python train.py --input="log_mel" --qk_norm=true --width=192 --beta2=0.95 --lr=0.0016 --eps=1e-08 --precondition_frequency=20 --adamw_lr_other_params=0.0016 --batch_size=128 --weight_decay=0.0
Rows from block 3 of a small multi-label audio tagger, named by matrix and row number. Rows with one number belong to one neuron. Each number is 500 + 40 x the weight over its row's rms, rounded and kept within 0 to 999. All counts start at 0. Numbers have three digits each.
After each neuron's rows are labels from the 100 clips, of 14976, where the neuron reaches its highest value: "responds to" is what is common among them; "loudest" is the band of the loudest frequency at the time of the peak. Only what is clearly more common there than usual is listed. The data: struck, bounced, scraped and rolled objects made by modal synthesis.
# fc1: second MLP up (model.blocks.3.mlp.fc1.weight, 576x192), inputs 48-95
# fc2: second MLP down (model.blocks.3.mlp.fc2.weight, 192x576, transposed), outputs 48-95

fc1.347:452484504468494455507449435443529514483442514558587507479526551553541445499481467470458506500501549512442483480478488524451477460540546552575492
fc2.347:532498532429474533581575502603531528436459485462524548561505494488453491582465509463463512507519499504521506492408479590558473443541496467471466
responds to: small; string; bouncing
loudest: 500 to 1000 Hz; 1000 to 2000 Hz

fc1.253:515479503488446513521508464477538508446483438496489506568509488549565545588506520495521508466529429526438476451473537549448504520485431469466447
fc2.253:472483454565490547452506570528564482485471572489502534523529422537484513459538545505501497541491500476541546466447534505470458489510520416520571
responds to: bouncing; size: small; steel-like damping
loudest: 500 to 1000 Hz

fc1.76:489446533550538445465454479441526477540459546494518551542542505458471544536484482475481478496510493524474457541569362546475458473566517499560542
fc2.76:479511505461519542551466524542519472535490555499496570491467499531514509445507499550522471513451528548549480488541487410512429513584495449578448
responds to: striker: soft; string; reverberation; text has "reverberant"
loudest: 250 to 500 Hz

fc1.91:445480529490540560478495474548503564452484516589551497497506546478513539519489516489486583464505479425459438478551442505563541511533525501505452
fc2.91:450497543474529468549518459458476441504606539522562564486514567477533493436496433485493522556411548507471473533466541460517456463562485509506429
responds to: pink noise; reverberation; clipping; text has "clipped"
loudest: 250 to 500 Hz

fc1.365:532492529523452460510461461509481439538488484495418537510460493478466512576514542447615511481475506473413438488531474538478486463493573488508526
fc2.365:535514510453538495483488540569507552514554516510551487457544528603545488516488488494503503548449500523546603531524463452506441481472455474419499
responds to: clipping; text has "clipped"; rolling; glass-like damping
loudest: 500 to 1000 Hz

fc1.388:484435531507467522511553468509479535488536472507513519433472565538457430489507535492497532485565479472499558442456533574441508523476460524491491
fc2.388:527518401440474560507483513533510504485546539458507485513557497488516540467429477440448483430549532465528489559556485560484521465481552506477494
responds to: small; steel-like damping; clipping; text has "clipped"
loudest: 500 to 1000 Hz

fc1.274:459446532529524457411417540494522492452498483520448504487493498431536500510516480423563430466462550504560472476503539483533445501475516462531485
fc2.274:526526406526497474554426494508491525476479431501513448431548561502524503483454508441444524508482543539530453458462543542477518488434532541409476
responds to: small; reverberation; pink noise
loudest: 500 to 1000 Hz

fc1.235:576530480479529453490518537423472510548430436540479498560504503517508503526486501521490426574552469430536469479520551468471523482515475607515552
fc2.235:426499532531441528519471440540556485468572526494497477496472485471532514508487479508518572432500550497458488513438470551558502475512576404467471
responds to: steel-like damping; pink noise
loudest: 500 to 1000 Hz

fc1.489:526538431474508503501497516476503508435479487475539502491549462487478497382479475459470507597478487523554521463488481474588513571486582548441486
fc2.489:554486411537467506525613490492511545479554456476446549480512582470493497523510499408529465508527447499566502564499505479450507507381488495493535
responds to: clipping; text has "clipped"; striker: soft; scraping
loudest: 500 to 1000 Hz

fc1.203:514474536516459553507481543554509503467403586482571511492448560522575487573460464523461480490479485506512499557543496420497550518460535487515521
fc2.203:474506438498537496465486434501543493463538492486501485488530479563490518431522459568622521517502449490485470546450493558480477507535512430488453
responds to: pink noise; steel-like damping
loudest: 500 to 1000 Hz

fc1.362:532563523432518511476446468369518443555493471475529518561539567520517567533563500459568534521465466570502509578506485517456538491530509482583438
fc2.362:494447539516448509506490414569516583425476488477479471477572423581527489511477544509494460473468562502562541490454447568540531490503521501452503
responds to: hard striker; bouncing; clipping; text has "clipped"
loudest: 1000 to 2000 Hz

fc1.522:590475531429464532546525573547505530477467443544512484536479555593493481540525503473512478493463547485472502460449579539499508476512518446523540
fc2.522:478482550552534434493517516460580494573545467535438472479504507532412451476480544532478503515429404533540481493444440463462551530544447530447517
responds to: steel-like damping; size: small; clipping; text has "clipped"
loudest: 500 to 1000 Hz

fc1.504:468533601461494554491516446569499476465464445492468557528501525525561508529548397526462604462514486481566459498452471538518527497530476463468469
fc2.504:495494519462523450544469489501556459469525534528470473512516446448449459546492532482586392582471493516487526483532495472460464552453531521540457
responds to: bouncing; striker: soft; string
loudest: 500 to 1000 Hz

fc1.251:563473496443542518463441468449507493426482507454530497524467612602531494523490522502417545445507527536476501542540491532479487568500509527481486
fc2.251:557405529492508476440449488567524567479507501556498542420465531499467514457507500459482495509530570515493474540519493491478468549456471543562532
responds to: striker: soft; thin (high-pass); muffled (low-pass)
loudest: 250 to 500 Hz

fc1.375:491484501567494505532513530477461513479500542491531475493473487455431443451489580579451459418454496575525586483567508496485461513503506507545399
fc2.375:499547571498497507575465469462517553474446418534471467439496536477592526520496502424510560464509488495521444447497512495474468520492510460512523
responds to: reverberation; text has "reverberant"; steel-like damping; text has "noise"
loudest: 500 to 1000 Hz

fc1.96:496527535547527575529519487438506542494502539470521494485589439542420516536405542535454584497549543576469493543465470492504555481533496550498476
fc2.96:466568506510453495540460539454512493528529522462509528557441486551553422506559513540542454465508473534546522577525518455536537489479511423425459
responds to: hard striker; reverberation; text has "room"; text has "reverberant"
loudest: 1000 to 2000 Hz

fc1.339:472507461462489526568519450459466465552519502504488512488512518515486463538500576486488543581490521494465469518459495474537534470560477472428453
fc2.339:487578438467419583532567484516510533520466548485524469458488441577488495466471502456498498529455478483498551591515512526531502513447512460457544
responds to: pink noise; clamped rod
loudest: 250 to 500 Hz

fc1.128:500497577455516481477464477513458534441525489442489478560494520524461507474454526499476525496452470488485533555531440511550467481483500517577422
fc2.128:521429517555474571611524512534553439486533508451540504508486413517514538480443483459489544567517525547527465467543462521496497536516506490488456
responds to: thin (high-pass); rumble; pink noise
loudest: 500 to 1000 Hz

fc1.158:448458530497518483459427430472466479507546482523440421562498442510556478476451504521479431550439501506527513438512468587490475544504422533510548
fc2.158:516487469497511456551532464542466457510501502541538487493496522502510505494566525535529538528481508547482535495547523453473536468509485480510450
responds to: pink noise; bouncing; material: ceramic
loudest: 500 to 1000 Hz; 250 to 500 Hz

fc1.45:516531485521513435508507509422484419475504557544474478474481579540572535506487475487492457443489472475450436481444469569499491504538452507481496
fc2.45:493511493475496588464509456547518609569463445519496495523500472462483466468481528503453554556487498556495567458550459502523501501512576535507466
responds to: clipping; text has "clipped"; steel-like damping; text has "noise"
loudest: 250 to 500 Hz

fc1.566:535492579528468574528446469470515477496511441486444515509433498585518547465438445482478504521511558428532556449561480533539486540482496507538505
fc2.566:435510434496500425478454540495508506541481523520524502498523516456512504486512495546481535545467449565454491539492453488457453469497497502537482
responds to: ceramic-like damping; pink noise
loudest: 250 to 500 Hz

fc1.466:509471526444555535458508556478507509442451474512490487514485486465523537574560504384514498497541519415501451456525505473523517445516518523503523
fc2.466:487551497516441475481500445452480519542509525526502499447525533444523522467516527536523464488515517445504527501486466451558565513485595557490476
responds to: clipping; text has "clipped"; reverberation; text has "room"
loudest: 500 to 1000 Hz

fc1.533:537499461488502542498485527498435501481551435566500508550558438559503552588467461494474433496552415466513574496480470454476426483488414529559494
fc2.533:558545559563497494500512531508486520574478453508540491480487462478436470518480503580487470455482431570497510600506471494430428451406494449529534
responds to: reverberation; text has "room"; text has "reverberant"; hard striker
loudest: 1000 to 2000 Hz

fc1.340:504443465456499563526531476485451459527543524506489493570458564544502513514413517539497527481480562530484520561489462482512418526536498488501476
fc2.340:504513507472495568502471507506484463476547502522524455456532507551488366472477534509520576500451563431447589578456530510504448502505518595541456
responds to: steel-like damping; clipping; text has "clipped"; text has "noise"
loudest: 500 to 1000 Hz

fc1.173:488545531519497491498543493528556553544511540497454496413528470512488495498494467484467506473486459475437526514468549491527567501579508449518513
fc2.173:486502451471478516543505489453442454451478461478565485537503510501498533491526543505567530538523574538491511560474448585439473492413528552513450
responds to: striker: soft; pink noise
loudest: 250 to 500 Hz

fc1.507:425533461501430446510519518417474488569493518538443471440565536550504509464490515492551499489516476522469447537525540476520505423559448537502555
fc2.507:529552530481616530474495454565479524504535483454536554546443489462547435473488512458433545506491491440570522516478482551546548593471447474525470
responds to: pink noise; string; shape: membrane
loudest: 500 to 1000 Hz

fc1.353:550535498516514481505485475554532432550570441504563495494454470567546445518460527511524469518542569446521502397479451576472461517434455469530486
fc2.353:496534490489462475542353491522554513436457589505453530506534510543481518525585514433465529446429525580560519565496456514419528501512537507514493
responds to: steel-like damping; reverberation; text has "reverberant"; text has "room"
loudest: 500 to 1000 Hz

fc1.123:469401501483514516473489480520491566514523504505519508538484515531461556485493503551581483476531614435497454487520565530525430504469504467519490
fc2.123:495547528517482483532500498488493503490461461468531502506518458489577452459561446484455484419517412550416494570497446546503543539569452483501519
responds to: bouncing; reverberation; text has "reverberant"; clipping
loudest: 500 to 1000 Hz

fc1.298:506499498462531540493546522566476572517544518425462518540532557547556515553436490611537509416485507511510496535539503542460536500519482550476471
fc2.298:517457529505541457519507529447546454456470560447502430532566502489500530519475590466408546570471556516476492493503412489572500471488475468532483
responds to: hard striker; membrane; rolling
loudest: 500 to 1000 Hz

fc1.154:480472564491497489474406437456412565484516463467536483523536490572526537529516555470563528522563493530549467504532494477451463491517486512555458
fc2.154:495440417529504508525519441508504481471469541491517535486442512383480447489481495473470491603474436585478500416444500470553526464509459564510484
responds to: striker: soft; string; mains hum
loudest: 500 to 1000 Hz

fc1.480:523499504552390530498466425478508440510501464458429525460596468468495466523517509549561494483491510481508515550507511480531453522497523517610415
fc2.480:500466409549423505567490525474542518472467554500512528514474448484531501473482504474491514403493494495494495547519503432498436486465486518482509
responds to: striker: soft; clipping; text has "clipped"; steel-like damping
loudest: 500 to 1000 Hz

fc1.537:451535519516500540492554515513561470499453537520503477517455450496508456622497538468511532460413542467519539533481564501561456494533453536504470
fc2.537:512482506468510525499497533522589542527557552525442538527459453420605461516471560503455500503504555536488582430519448436500477573536596502507503
responds to: reverberation; text has "room"; text has "reverberant"; clamped rod
loudest: 500 to 1000 Hz

fc1.66:506517451526500575544530537512526496438535527505482483491495494541477501451466468496453454495471479448544462498510559505526505529573573525520526
fc2.66:482472503454474423448500489520398526541465483502546521528488530484443578479447477529442514526457547483578429471490510463485457506517472469481502
responds to: thin (high-pass); reverberation; text has "reverberant"; bouncing
loudest: 500 to 1000 Hz

fc1.241:502507515519474581468493548465554508462508507482474531476515482510439560484456538502400474540482529470496489473469526520522454390515464513481482
fc2.241:527511473526492487441515510535501515470476451487545552441533536473447454463489487485557506489558550533521530479532412569452514538492470488518478
responds to: striker: soft; muffled (low-pass); clipping; text has "clipped"
loudest: 250 to 500 Hz

fc1.464:452491452557458490484438474537410458444439562491475512499461568515535480559470522481478566527521543465477580518500505499532431481488537520514569
fc2.464:518545500469454442507464502516588567508544507452495485517491456411519480501512488520522413515409471480506482490488494566517516518523450515492473
responds to: striker: soft; bouncing; glass-like damping
loudest: 500 to 1000 Hz; 250 to 500 Hz